config.toml
dataset = "single toy objects rendered from many sides on busy backdrops"
num_classes = 3
stem = "single"
loss = "binary_cross_entropy"
muon_scale = "match_rms_adamw"
lr = 0.0044
nesterov = false
orthogonalizer = "newton_schulz_5"
ema_decay = 0.99
final_lr_fraction = 0.1
weight_decay = 0.0
Rows from block 6, named by matrix and row number. Each number is 128 + 24 x the weight over its row's rms, rounded and kept within 0 to 255. All counts start at 0. Numbers have three digits each. After the name is the row's rms in percent of the matrix's.
# short0: shortcut pointwise conv, stride 2 (model.blocks.6.short.0.weight, 208x144x1x1, standardized in use), inputs 0-71
short0.15 103:130118144166099139092101110082125133117140105127096098089153138126133078127139155122117137125119106142129127104153148138136083145126117131105150171117148110161127102176177117140089133147144135128146108169152109102118
short0.16 087:141075089152115160102132093135112140160110093154157145119155139130120084119131122158088122113135139114134129127100116199120123110132138163173128081143116112137122118124104131132133152143133133075167145134124123094114
short0.17 104:095120144102112142133141103130119104137107119138146131081159151137121096125104123122158160157113091142158122168143102088071152106144124140146092132106154098100082149147140142114162099165142123115125154117161145117155
short0.18 095:134143157144109150093133110143122088174119120155145186114113137144160111106118116105138147090138181133143093145113105122151146119140102143124135155143145140121078132144082086147135159133134102115135156105091113141109
short0.19 088:138145121117125106176121188136152177164151180107078108085179132117112121133110124163121130164120082094112103146096160142133114149136162135147116111174101156117116133120112140150145093167160151150118149127100125070111
short0.20 101:090082120161143176148133109114112129149088112139113104089188130113102116136149083121099104124117122154134143100147154120133123129139124109141115158105150154127130170110112112138138091123152128154111139134146129184144
short0.21 100:114195123119108129117146154122107134102091145102131098153118158139111087122117151175145124157154079102098144104127158112139141149133118130116158137104141108158110148122177127120148159156124130117084153102138104128091
short0.22 107:145107120148113134116143141113119112147207152116152153143149111095100178122115162118146089102139157144101158132109091132168121138135104118112144106116102107108116118114094130100144114148176087106147150133156117140143
short0.23 100:149133129123088125132120137123129107131146168120123108078128124141137169129153106163119121130076126119121133135127128133134096196122127098094150171107174085114113096119064152136145115143135149142124148110189151140142
short0.24 086:112125118128113164121141156093150104126129110136119092102143068143123144130173140140133148133142156108076135115132140070107115109159131106108132120142124126102153117125131122124144116182103101147081155161144077136143
short0.25 082:132104183157069113125136118121098081150133158098139126114147196101132089153089106117091127114142142081140104167088100139096121159150136128173113141163117124153112103151103092152146130155142127175155102116094101150172
short0.26 089:076124156090119122132123157184170108139109151101058135087127118116112150135140116123146147146163150142144129075165115123119093122140157125125129156136165136138108144105162126143116106140151158144127115111100148121175
short0.27 098:132165146092109173157145128128127129159077122149078117106112153111122182136133129155114088136131129091133121142076110122136087112123153120135076152138118137124135099144197129121148100150153143137104126122145124128161
short0.28 105:107115128135102142136161169142107178136137109133112157115080151131122145150128116117092135139139088095174136084099128099125105122148112128162128116146121128173114185120131083136114095158114112111144127110114175139104
short0.29 098:170144143116131155120063156112087149107108130105103128122083140146145140135132099102112154144135125110140088138148098094114109207144161126120152114089090126174140135161115137116139107108144161120117119159153103111132
short0.30 114:149107115129117129166097117132118154072119103134097145099162098145120116156143136130138140104128048148144076151121139119121105128103095143157107165152143109083167134126096167161143131114134119141102121092118133141112
short0.31 111:136112119063127123142111144101090164135090140115115158147148179128152126124105140124146112140119126146154122150155106141125122109133136176136117154197140135122111113134163092135136103069116108130133161096133114094141
short0.32 096:115089164122147128101109138137112101122137146089120112146155088144131080138117088052121153105158100147156139120203094126111146149100085114132106167109122190168152122130106147098159094082159114149104159143103108115129
short0.33 096:103122125133144109166130143172127137117125197110110111156119138120143139072131098139119112127121124100149104110120123091143123110126121140146120150152127160140155106150134064104123098187148094107095130094168119164152
short0.34 113:168160120144156145121104103120120107126107114138142170103150164085078145139122075152140140148153139147143110141125119141134096144081129120126136118136134116119122163139106079105175089094136096083150164094117125138146
short0.35 097:098083142134150119125152115168161075149126124147143164134111127122137141115074136176142150161122129130175087094123149126124095115156118100117106112198142098146151162138148145073124093110124147127105117135103107104168
short0.36 107:144125144157122141116096116133181140173124112125120119137128125126076110127084097096130097098173162111160146126146114127121103193118153120143112130132151137157133114117106098137111134150104110172103174116080107154163
short0.37 104:117133147167132152133141136122132114129085136107122156107084130119113114096122114183112117101138115147142127116173119090121136151116128157126182147119138124108121158123156160075112166100124111126096153101125154086105
short0.38 118:151153088113126105134131151132108095172111130139142151138128133150117097154140129129082179127136137114142106126144122114157161145133187114206178139149164108126100126147126107131110147113130156097147162144104094136117
short0.39 094:163119199106113138073140101133167114114141121103112132136165149144143158135125122123146146107139170163133108131103147130135115139097092152116128130085144106128118125134081098182086116194094127151099132193175156144118
short0.40 095:115138133112112173144120153118077150141134099132115127103118142099165104142145144111122126097089087095202124150157124152140154141138130113146131130158127170075145124132082157122153113126117152152101099097174101132110
short0.41 098:111137066108150170164198122149115144135148090145088136127141122149116124147097106108091152144140127122101140135130158113110177087193120128114102099109104122125117137142118093133129159101159104155097157144109112140076
short0.42 097:118131119100095121131131187145163128118143123119120144149156185161115141121113113095139065120132137133134065174122179081095150160164139118117066149145093146123088130126077128099123134131099111159180136138161127135133
short0.43 102:154130173078100158138105133146118133161124133118128107127100164117147144128120126159153111117103127118101113103117133154099105145144112140132088155125113157069139150149134127132153129125143118158123128127129124125116
short0.44 112:058129099130165130119091118117128167159136163126206111103159163097128073103146134133112132086114105147095120118118143113163108122166135123129118106126114097115150108096120103110141171115161174106098117125117101130103
short0.45 084:123105091124127109109121138131144105116125106131156127120098136121107125102098128123160162107137178104121128104104127109126083108132140128145166172143153152127118073112104139082149096118161133119155055157143140106152
short0.46 089:165145153137122102118095100101159124109148140084152118135150107139139134117110125105175135093116095131145150122084106128135166186124154048144125123163145139097114149130102116155110112132124111142144142094135095110099
short0.47 106:106128157135064110103105118148099101125101097117138142113106153137105114125136177146163145147120129125143112139115177123129135130122162132129145125157156085144087151131099124119125144194121128159116107136093163156134
short0.48 109:119110140107102088115170169073142108142102105153140142100113093103103156121120091120138113118144107141139081110106136184124142138139154094118124149159175105131093172136117131148141122144127123111100150125144161135115
short0.49 094:130116109102128139099141140166085112145117098127138142094121171112167096130095101171164105119124125135136121101154108172136121094186136097136135122118161121136128124154139146092075146118169105147096158093123141148176
short0.50 100:140136181120106161116134141125134136123146133084114182122173174121115124133163132114116101119118109123166092157139159135149163128164147130122104072123169097174127122149129155155130123121112116145112136125128125091133
short0.51 094:085137116119120130086093166166116149094096138143096126117113107145103124127111129131109121140106100165113121141147159123223147151154152120104100150171145159123100119124114124150150118158155111128134115135174141169123
short0.52 087:128130134145136100128128170133136118094150100131133122129101117119149099126088117138135140141115126089160083148148103149095116106151115149131138087164113135138110127137137127115148081159119138151138104106097067182130
short0.53 098:127108156105110133151112087119143124139142115140119131158096116099126101129146156127143142128165135138109136157139073123162139173156130120121144137136141195136104119105146116158134150092145092168148117114155121134141
short0.54 095:093120126127168109175156140159132140058133115153106128121183101162106153079115131118152109132166139156085113134133107123142127145130147137147155066129092126161160137135097164116134146163159129152105165139126111090108
short0.55 095:094135180109120126185112118142139126090094095096171119130122137098109132085114169101112144164114166151191139111107138144157080103139108093106128151150110158122108112123116133168145136135132129165095127112142110123113
short0.56 100:118109112150133143066120096094132104113136084157099097115137166121089105133147100112148183135124147093116103130111111123134157079165158107130145135170126125114134109130148131101130128127174131138179166111149151123129
short0.57 088:162093087110134127089085130086126106101138160169095112094129096129115138151123111170174150151156157117120132168107121137120117184145139148170172105130105142143116148125103106142120122133119130120122119114116154157100
short0.58 094:136138131122121091195128102077193146140074122095094117112121177090100116098145134178133134134115139114164131071128077127175124147143160120114136130120141102160114152144111102112124111131112117141165113121129110144157
short0.59 131:152086095149179120136128108089152143142135128102137127145122101110124134117114107148109087117136125134123100119123123161165083059142148091093117083141156154105135115114128122144155146155106091108133118138103096121119
short0.60 098:143122119125081129149153140164103159148112146172126132120062111155107144197117145182117106149142116120161120131141122142129143116181152144103112093121137105104166070138140131129144139128135127074127091135154126100151
short0.61 112:121107136184101125170138109089113154099077149113122140116132122160152142122162146161092112142155097167080145105149132119152094117114157065155114137125121141138111140112127151130113119130115071118148141113115130118164
short0.62 105:114099148100119118115125110146125110152150178136103122103134139092148125108109108135161127152105180143148143150125119068133109123115121073149142103129077084144148181111145125090153142088119124134119106121159123149113
short0.63 115:142101099189146125121080111142115106151125141109186082094170127116156150150122098157151139111087099136098131122103136103134126123118136122166126127146092147158123104103144150152149117167132108140155120121102112116120
short0.64 083:095106137181134143108144111143102109124144112135076148107095135170112124144158119100132079082124150115131139150146148155105095155141101131144150134149145111150132117154124149134078100122138137111123138108127144163130
short0.65 111:109158120103130123168127124125133133141152070140134147120146144127095155120176160183098155115100160153122088073123107142127135164108129116129131108103077101172108117147139132129112123146196107138108149114134143111112
short0.66 106:114117147141092127092139139154133096159140113189132167117130104123069118122125152104146132111148116131140109123147106106146110146102121117136140118094135142085155085134113161125123106162173099107173119150132152110114
short0.67 112:125156178145106127137159144133075174121115133130131097129168096114100197119141079127106130140098130176136121159145094101079085135117118066089100099146109110120133127148127115084113130113149115129125122141133109154179
short0.68 098:122098095115101111103113116170106115089124181105080096134128137143116134140141151157138141145139052107174121098123107170176143106123121124120132147144123158091097130174112072082108114128089141111131128095173113141096
short0.69 109:129115080160086121143171107092149112094114105112149125089142107117118156125128117122126143140119163177128105174121151128139156158131140095135103140124111114094135174141146131142139091161151107124122099127108107130078
short0.70 098:101139143117145154167118106175136158136125113124084136094100110129118113137114132087126164108117109071141148109151097116073155096198102126100131152115131140093146132128093115125100151122153101132121134101134143140119
short0.71 084:158120138153087117126109117110129128103151107119111130128126156172123135136143099149128135109111172144155112095095151122135105141101154181091105154146160134146155116148123076108160139128140151128158187125113131106102
short0.72 102:126112121166127124116138118156128105122142191109124168115137129119124116137122059117145144088147132134123135126087133170128151100186151129091142161137095085127155120106073112119124111123105110124149088100102117178124
short0.73 097:206128112152125141163150150101105098061102149105131102146128149167141151150099135105099099160133122114135157113100110148155154152124172110105124135147160166170111106147114122190127137138151140145141104111110101121118
short0.74 108:137133154158135160112144140110119079133177192094101155115143143134099160146110116128155149117147119096115111137113159163134117075157148103116198178141134102164123147140144127151129131141149127130112099095128123069147
short0.75 090:113132149169154148159096100113135157145119144092098133154125163146112133098117101145112147146147189125170138103120120110152123097134142071124128139173131130092100097152116085148139137140163105131117143144118152110112
short0.76 095:124121111104168106150126116161105124129096145117126151187139129152083115162113114142122130086165122103128134107089124131090137184117120147122112104156146105110153157151162152138155111154139122093087121164134137160127
short0.77 096:165112139161114105133100122087110082125108176150110124136114110112112150143086130113121122128122132113100130098116102146167130087150139100115149119165107113119099151165080150137186110186135146114103099116124108114114
short0.78 098:137127107125136178140117138115153172114142113117120138135158139098137134179152170157152128158147121122155139099095103120130137138150159116104118146057108132115118129166182141123138084101116146079092143152149130096101
short0.79 095:111103130138094157157114147136139155107125123127108120178172136154197111115104115131114123109089175078142139115099105127142188121132143074134164142118151123113144109105140108090120109123094127116108160134144130095121
short0.80 103:149137124113137110093117163148118143106089137125098121099114137153123144119139147111128139146174150143100103152173130123145129107116107123155133099134139126139144122131137084133086153109136110126068115127140133128134
short0.81 101:085125125110136185137112118101121140141104169101172179109131132136129138139156145147132133115129085104129134128129140111127127094105131101133207126129127125124139096106149152109181087069155117145132132083104135118175
short0.82 106:155159125126118175142111092148101158103159132104123145179111091176112157111157075078119132177115109120128136116130115138109107108150123120119124196136110094128136139181126091133095147127131105162116095099126153091139
short0.83 097:096093123137165151099124182153124121147128106136128153120166093104092124115070111142149138159102125129128087125112098140137116153115142124143111126122134160090168112104110145122116149131126132112127096124148142077108
short0.84 093:130141107117117189152119131078106096140133129151133092160106140123119093141152152155178153130100142116137060142092118113107123115178130163156123118140143131130148183130119112131120133119108123139119115120149125136149
short0.85 090:133116099105130123105133186109162128101136129161107116091178078130126095106113088150119102137143186129150146124101099152126125114154150141156117120145175078146105137153129138118118105128082179108106154137107110143095
short0.86 102:081131142147111095129121133151157109135117075141137161110157128113117140130133085146134146118107170104125122153148128104124108087152100132088132150133137099139130138140112114104084134149152161105115130106150104121087
short0.87 084:127168116105102115109107173110126172150129115142158150162114104114161127166093095142162128127158134161112112130161147110110099139120118127143131161147156170132159115137149089093146069140141087149107097144157106113177
short0.88 101:131139102155127084082092162122073120136127113161089088148156118148145124105099109097151131146139124105115152152099148090121135154154154110127119195135105112162145139128172097134162143130166115128058114125095149144104
short0.89 110:151135093119124095159085161118121133127124123144085132128080162153105087160132117142123126132099119101152152140109121149078122135141172173134121167139092152162163129114152142146120161181111126091095186113135143122114
short0.90 079:112124122158094136138146148152129119101137152099134160112145123077141129105163116115150130102141103162129113118102126155117162169133184141138099121134126143154102115111162129138164105144119098099085131112132128127174
short0.91 098:124151104114097122088182100144156132097163083137097128165113094129130135164108128121145120168167138144123103068171155107138148113122114159097113139103125144156114156102134093149134126129152100083090123145107103119147
short0.92 088:119145155152101135110135146097136168151172116104145090117176117100108133091103155100123152109145115157147095143129179148113156164166142150124167133143105112074149122082175128097120111131134156131094136135155149173094
short0.93 099:148138169107111103145129138178156179123130113147081108149130140093133090144117106155122103130129094173107111111146115122117122131177100141154142132132122125117128140171160112121152120126116149124091137140115112092094
short0.94 088:158135112179134138105130138111140143090133105155141125141166123098134092113176136110140154083124141139170161114112171144151140099143155150130172148130131140108128125189127137175116167087126135126149152112119121116165
short0.95 093:142112155151123135107083138117111096101142169114144110146113118110132085121178139157116086109101124105142143094104109116132080123136134107084102164084094114100089154109103156117060137121125145188097154087132133117128
short0.96 099:149115099090136148136181133154149125113130135208097092104098131147124128149097146122142140139117111096090153142144096130137121141151122168148178132153135164111118131125143141082144112090114138117101114156122123135129
short0.97 092:108157106159103121138123109134123101151117132095140126141117133126149082101138128174137163142190132117118159153132139121119102138136110111099115103129111104074140170105144149108138131093118127101106139099116089156156
short0.98 085:141161126100132115097089149156107095137108101092108094168185106173127147149079075156140135148141136119177142136116093121148109138143136157133123126166137144115121128124147148135133163128123167090099149150103076123123
short0.99 125:112124140094158113123161110129119112110114096123089141153143115097119149069163131153116124172145109119135113149176111169154085129136114151080106124103140101155109102121102090143152126181098149100113142139112153146147
short0.100 103:156159098171100145106123097133143114116168172162101094140144142139130142121101139175118137129133111125138145123150100099124100112108106152110098168163140092106139137125182146081126138142081130088131137072163147115136
short0.101 106:096134132114104143163147131127136070089061111128107144144117167126124127180160134091130134120107095148140068127174123100128126136127134110146128123108126100140139162107139134089140132129090148123166159130110140118167
short0.102 091:145110130149126140116141139115097118144100151175135141118151112177113118141137120116112132118147118111136137081104130154142124084111114055110128131137143137121142083118109141146115149138099109147126131121147096126134
short0.103 091:095129105159120123129158142137104119150091131097144110152146128159139166144077171123126073092130158150124106108088095143103150096123091103153146155089112160109121141143118138117130132158142171122097072102122095187148
short0.104 117:122116123106123172095136107126118151103108183120127121173101101153124141128092116124137115163109120084135097100103152145146124097117122177142130155131168131143108111138147129150144169122140067207104142123129145133132
short0.105 098:099107120142124127147126124158098133137156136086108147116151125162192163134134128103128163100155099156120141197162116137104113144122194096121084099119149135130167147143144095132141150119104131162117143121086136104188
short0.106 104:138142087143123145114121110131149118157118120074136162071152161124187152139129134102127125144146147110088118117124141150097130122145114097126102163121109150152118129149124111099116141156157140152137089135105118140096
short0.107 095:139152100107171141163114078157116141160097105103118120110107132128122151132104102115142103136141141134103140164137123089157137161152128138124127128160177108144112135132122102080107076107127152177139157096144151163160
short0.108 081:122122134142103142135078156111110105124141117134140095109133149111135153137121071166126106089103142105159088126132125136099163134109142179153156139144093116131135114162098108091110097157133117118128108127120093095168
short0.109 093:108100148089103135145137120112144123080133097134119164143142099098134117139138122133108123122110138165129084109117114095134177095153188116140131101166125136125094159095094130142130124168107117114139148117148103142130
short0.110 097:160104130147102170117128134134115110109123138126092152090171148129111115145174135141128137121124112110174101162109069150185151128142108144112125108118151143138161103163086118142096131105159092125147125115122166109108
short0.111 091:116135092151109140118089085122144137066160126129127113086137119134090113094131160138123125131136201141157113144082104185130140145127151100151096094130138121114107164132091137134117085131140121179138160108140131130129
short0.112 102:132131094140117124162088129113143152139173103120108131165120090133142143210090137114133129151148136149087143127151133107138169094116145092130122127134130148081146125101147121117120111088160140140114118085125125104081
short0.113 104:151149124137112139133096136161125089109190116132130142152161119082140105143110150086123097083123134102158145108115107130132139137098123132127116144125126150154118107079156137132114186129096120109144097113138159117117
short0.114 111:107108121127146127153190154128083127083159135140122081084188149150062129162157135105109121083147111109152123108119121123093141140122100114131145144097152129135111147116135129140128139130116212133120107094171136124082
short0.115 118:082148124157138101113098137149120154145119092122156147137113145115119134121138124115133154092168087119123126100110059158148132117163050157103143126138118117162152135145143113079129134111143112192094157131110113148073
short0.116 109:109139165099123157109135138103142093113112134120116087106097127132129153159118124125162137138170122155146110144123074156134128083095116137144093092176151111222178103128124140090122137118112087131144074109100165134121
short0.117 103:135069071146147123157112120091130137123133135122188091123123105145099115100075087119121124154161093154112101137118102111145105144122136137109167119159100165156133091145129165128125131125095071130159145155147147155132
short0.118 104:116135097100073162108109109113096123098125160113138121129124084129107104192138113112109196097079136121179106133128139107147129093140153122056120147137114123123138187109126127124119137110170140144105133164136129119141
short0.119 094:100097157086120125139104075163113147144157104104149147126126173108130171125131111112131172133103119165130104125132140148120140106144124120133130097136120146125115124118092146141168112109143117167117124100150145153147
short0.120 121:125114124132182164115133140119093144118097139151145122085088142147122111161163153163119125144131099127116134127121161103139114122147122103059107127165095113115124047137112129116128094133085099161140143153104147131124
short0.121 096:132148178084161146098146114110137117132150145105091144161133098135176146147119128126128166106153075122108096128093064114145117173128098062108103122135149107090162129141130118124134137106109103101146105126084115154159
short0.122 105:088120133116106122107095125189125123116098153149106105137151143122152112107063126093129127168110180139151110154107152114135115142150118157144092110097132148134127128162104150135127124120157131133147124083131094129189
short0.123 100:142158159091110134132117153114125124169141145113160111081135128103121128119109114156101154079110116067128112128136151130159131157138134090117128117137152134136118129130139153096128147138173171172130114155088116141133
short0.124 112:143122120088163118134184123124149147141132124174111126097132143135140152135138081119113153103154100107179111147102126154152115096162125139110128136137102113130131112162149129117131191145139148147082118097108087147093
short0.125 086:097148164135092104149126112180168128130174162113150111138167141050177141115102134097149145092111144145118148098126131092136126121126122124124118116152138131204134093149132110149129087173143092132104117112142123132100
short0.126 125:099158086174123061155129136138148118122165132126127111096151134093102157148079145160129116103109089166127147125100138120141113131118119110076144129148136121127125119141093124167110178106118104127171150100152091146112
short0.127 087:140172125106109125090136183099105144145157098144135143154122139117127130131152112117168075107137101146168174134135134125107126139138147150122144149132139165128103127078146128134116138169141103103129098133108087156172
short0.128 094:116125118141096141150104162077082092159095124130119143174113155102142122151162114133139117123129120104120044165146152154125120096138109146120145155130118142119116112150135115091134158120170139130127102112173094135096
short0.129 098:124178196123082154099074097077150099114146127141115155132138148134142136115143102123098091194122132124147127144152129104114094126154097084115121146119142118114136145117132138117140126140133120129141096138122141142122
short0.130 089:138112195120162135120104158148117115152130122175091104110131133072158144121170130149135127091152131135115137123105110120120134062121125136095151134162113162115120135147116107191160092072106117110144111152090151135136
short0.131 103:097149109117131157164088109144134158126182090150121087133128154168121066107134125156141147113159150068134147105119135109163162150120129109146141121145147109132124116089140112111166130161160122102132142115104152110139
short0.132 096:174176148127116138154113127165136186122113140138096151076135111102141085102112070116122133110136099141117091124164134147169137126141138111096164141148115185105122122136109123107105132120148130098128121125095138119115
short0.133 100:128152108154155137141127137103122156092169117151101145134095132111099092105121115165115166116148150155151141131119116105142150145162116131153142113096102117104112147157134137176102129109123158146123160151166078114188
short0.134 085:162105131148140115092104137126136159117143115094196124142127086120106160134140113094122143092109162078121172129125128136089129100148101148141103078137146138111117111116100118119121110118127130106083112159114117112130
short0.135 085:087138148131099115112124118153108128138116111116117147165105129149143133120132130145179098170086113143130077114119135064136110109106095159168089157152157118127151137119124112188132141139135153143121120127100118140104
short0.136 123:152074161108137122155104123119145133098139107122095166079138141110156139100142139104163151143147100102087110129094104135148105105151098158123145118192133117135118159108116122120125120096123121160103120153144174089152
short0.137 085:129110123147136128124123177157130134098104086132112136135096128128125055104117151165121159140186129120109119129127157133161149068088114108176125187139159106118124134120135160132117136079107110136103142161132122175117
short0.138 090:132133126185132119181139125162123115128129109154136132120089191140169122114097133133113123107134127140136087106146100118177131115090153140168117089103155117151107105093141129122132150163095151079125120075134116094115
short0.139 103:125108092135129134111091199155167084165135122118099114140142119169138127123145113098116137066168157150061162132127101137125175083087104168137162136111099114122143119105134096138156121121103134107124132121103142106157
short0.140 080:125130126098145122103166147162111129115131081120154131103138179134150127148106088138123160129179184170097098108146155127097127116109137133122123102101127107137156133136132095127113109131142074155157136174137097103141
short0.141 092:090113109123131146136176109081121154113121134157156119109113082141117119139108103099109130149097183110131108131114099115130137135159097129129145158132111146194113125093134109126142143138213103136175127122126138130115
short0.142 098:153149107095102134143104155102144090106118138133119132162137124141159159115117138136097154130132120134106107134140090126141082135111186121138144117154105153135121093164086112120108162098134095152143122143137097102111
short0.143 074:164119130095152132112148100133121130139117126147137129130151140137146111159097119181094130133121129090102147119142160135098153116128119116141108132133130154153164085137091116124098160168081170158119117155167063117141
short0.144 095:160129089133165128162157136133148146124065097146131089143116141158105077179136130137154118092119115126115079119141120128169133143150110168107174080086155135081111122157107097136144139110146098122078137137145129096076
short0.145 101:102118097165133152144085095115123136167135145128174150132143150137126106113090119132085150121139108136096083110127087123101118144109119114169149163132116119152110101127162127134162125162122137108112073143159116147130
short0.146 084:140141188108105154111097128133138107115084091184117131057127166162143154096103106117097105090098165132151091122096113093113156144152142149150095117133102121094137097132097102117189134135112102121157135118119134116144
short0.147 112:103139163130117142161157124142151140113117083105121157115085118142112116106151142142116163100148104150110157118068156148129142139168093126138132106174159124165108119151125131158157152112133115116116116157118127150117
short0.148 105:113100106136126127167124100130134128145142116115143138117150144164154161126133140154141162121115152091138143114106059161132140172156143140105126126107125165124084117119147110131164118151134127144161096144120087146127
short0.149 102:111073134113099105137138119146126151157142128089118121119131158113094132116123110128122132141121128124093123081119153154123156120107153092118147133163152148138142126153156146122169156107126165111100117224127099130124
short0.150 087:114099165135141111175093147087112145129134175127172138107162079154115145116153090126157149097124163120158139139082178125099123126066141101112159109150138132141130115133167135138115095115121136134089104103145157130132
short0.151 112:113136128097119104098126098140169132117126111125123166078133128118112122165148179157122096131153183146123115096082146105135097115136103119103107129134124157118132133160150095148135113128090103124091128168162177143130
short0.152 102:158132127109143179128148126109150117160127119108081117145141112125121069170100104153089160172108153141157118113109116133113101141125145119125172099139082176143107134080113129147146116146149142115135085149124121122139
short0.153 109:142129164153140129094120172116115135126113105170130164119143087109125134149126104104081132139126116107168158127148129127114120034124120137091138179121163120142118192169175116128120119142122149164131153087134133143112
short0.154 085:152137126092057141134133113149118154118094095117147129153133131115107186143192102118137180125153138119117169101153129153112111131124147110095156088135120111128124138159181123103093096134091134137163138125079123135164
short0.155 088:152107090135119154097152116131156129199123145138100122131097163159164122133101140119090149114125126113124104084100133160120097141120101135143081133125104124167118126146165089125135168100104154116156123163133114107138
short0.156 114:122187136100127116108154182131105114105122114126152132103146147117160103101185070111117127079115150110157160092127104147170114098141079114108113093139135150137118152125123129128139145157137102096106143119192108124190
short0.157 081:098141135125155116119155168125088169161146130121091117138124108156112145145142105110155153054124102106162097185076109096094156122116124163085138101139166115136101140131129139162108116117112131116111128137127136126156
short0.158 102:138153128126125105129160106113122166128090133112117125128126136134142148161105167141097138105122130117119187179088106118176141127139118094126107132164122117140060112139105147095161089156097133130119103140119173153107
short0.159 095:130115096146130140097101137090158125117124130126125172150120147181148133118118096082108163170132122138086113101112161146119128132169135145140119162135160107119136130145143090094136100116172131104138120122142097144136
short0.160 108:130123114130129122146135156152126096163106091102161085131152136133116160152091186100147120136098129159157140120143145151120146141111156118126137100126131132185153125154140134138143097157103095097139157132117109089100
short0.161 121:131109077131108162144129140095153129100118088113126169135149115067134120137148147123109110153147133111142114157129107132154095107161119104180138128145158098147146153114139097116150119167159093118117145108146093129152
short0.162 094:138129092125124152118170167152105144132113150125128116114161106111158203145129098183132071149114146173096088105113093125144108158127147157131123132133116113119095125194136123133139121113138137141123150178121091082163
short0.163 114:104077143115157135101147096124168160139106085094133141154156103118171122121108130152135092101127159101136094152142107158165132130098109138127139189142086139124087117131116118120173103122165153157153171117157143124084
short0.164 099:146116115115155172112143133129115124164109121133120164130139107108133107158089137156131156146078175100112141150108139069130110107091126141116132134102169157123158147118120077094163096159111118102112143098113186136119
short0.165 102:145135064111077135139129140054110114161128138163151135171178122154111122081187116120126105089143121134139168136149088167154102168117132149113089096133089118110109117134141094128088086117112113138108146112110146156131
short0.166 122:120091104145149113135149099127148092126129134125142155171128119123096137084109107137141092139126195101101135106134105141187165130130109134133098090132113121138106112141110118078148101100134139147166083117132111143149
short0.167 087:138127082100163142098161121151130168134133118126105163137149163173107143133121114126165115121144104144121154115143137095149098123099160155155082091131121138072132093179117173139098142105135120135123147145168116102137
short0.168 078:130154151152126139109176138175157122097113130099117122086125138133128139125102114159165130154094160146126109164117140130107128147130157129126098141126089062171170130114123082112127129201104143102099136087154114137135
short0.169 094:153166080160115108112138143066072122114128153132132137166133083124151113123133109105126155147092157130149172138098130146108116108127125101103140116188153124145147124139113136170115125129139124138122091136127109148129
short0.170 097:138148099138104123136133098109151120096117162175122159134120149121105144118137085141123156076120121115144110129163125128158124094137121137065109121098110097117145152130114103084146093131135104125133147136163161117176
short0.171 102:089192169175121131112144134121133145151121147128145156119158074110159101142149132158093137163155098119120075113126130155104152144121138190158118135133112138097104095168103128124096136121098140103100104138114144093137
short0.172 092:098127115100146123142102109095141159112173092109129158080150142133088074139139133124185144177173131087118114104114157150151095148129140157198105139083113139105113106161091112134121109124139152085139132159125091088129
short0.173 100:088116093091121159110096101155132092085087091141122083104139109171100112161140155166117129140116138122110168150091126101120150103117143100160172141127146141109155117130142103096086109176109150143126135124144130161138
short0.174 083:129159080159142123156154151134105165122136150098155180134170133150119136078108137116147154102111101126116145110142120135194137154126163139120120113141106170085179106113132151132146148117142126114112077144150095128129
short0.175 099:132112139116159145135126091154173118179101120135118110127122111102159122134126118135079137124153095164099147109135105117129123110143113090140132092128161125135108168144141084097089118101145153115154126123178156118193
short0.176 114:133113124135145085150124155154142125180125089094122146140107143132086151094159087131108153167138139153133093107140168115120158167135149109131077136152137092169126130128146117148113151122130135127156102099131135156098
short0.177 088:080089122099097122137140092123164148121148141099112143122125177128130131107139157129123159136167181121149129109079105097156118076095116063097151124098131134111129110142160106098160130119130084124113128121126099139142
short0.178 098:110130116129105136147125174163085123121138147145137132119109123139116125169178140152146100173144139147121136121105133118144126095140170110123142138145094136153177107133106156100096164100177112145144124142171157123124
short0.179 101:141124128137152162140135103131121104127142120173103109127149153106140113085172113135193126182116172109114106128160142084075151135090126111133146129120088126084108098136147166126148144096133108146137154115115122160139
short0.180 093:101118100151138131156103126121118112154137182176157158132169128133169138123152109122114117137162136132094129122106128137113087130152132111143080129131162121177105124134085144141150137114151076122151073083114141170175
short0.181 114:105125103121169140139131144086102126104129102132142157162127106146128171129142097130124136145154144131097198145088121125069137123119101125110114112106129151156093125128105082121141131146124121122145164043136159120121
short0.182 115:129148101091096156086103139134172163126160166158109135134160117101088119160107124129143118138139127119092096100135121108132112160108139104103164128120128100171140144117126162102145152162142102160162098129118098153134
short0.183 099:140111082136132125139102157154127148100160130122097132112119110148131111113103135168153126120124161075161137150108098129104121151136125072096097136145154106145113113115099090148145141128133106144156133090141157140202
short0.184 119:162118126122135118118159122120096092131138104057117125095054117090137126118119111168121159120114125108169067146123154094098151138124120130147097142131112132107117129102121109137123128123114115157149147089125126131140
short0.185 098:161121166146118154126130102144106108149062116140134156125112130127100129132138101117128126134117127134066103181120086127113104088114149136145175172135179129133165182145133079114137127100134120131076135151146122069118
short0.186 115:134108173128113122161122112116158124143124097100154121106152148139124092105103127147134151100173151152087154135123120146150102130141144131132116100123114136108149118153138115138184165121158099167092127140124173127150
short0.187 095:120163142115139129129125146158099122165168114141109100097125136110152163179138150168152114135138135110159121090128183120144140075119195130171126085128106125124163134151140124139126107126145081151131126107096134150107
short0.188 091:114139135145125155140130136095122120146105125115125099091135136178088123113138152106130122088167087117143126126153126124176155129135101115094117133096068142137122130139135143152133104096127130114126165154088134129136
short0.189 096:073140113124098120147137135129135109131106119147123134150148090107168106119122088152136088097164121120109130102178106124132134086091101097139108139130125166155114164127146129078109123163092163096122143089130130181098
short0.190 117:148156089143148122161082136110165197125090152138168144112127119119163093153111110132085163106138155161105142100142107119104134135098112111126140091102152094167119097077098157143121115126112112149094153114083117125160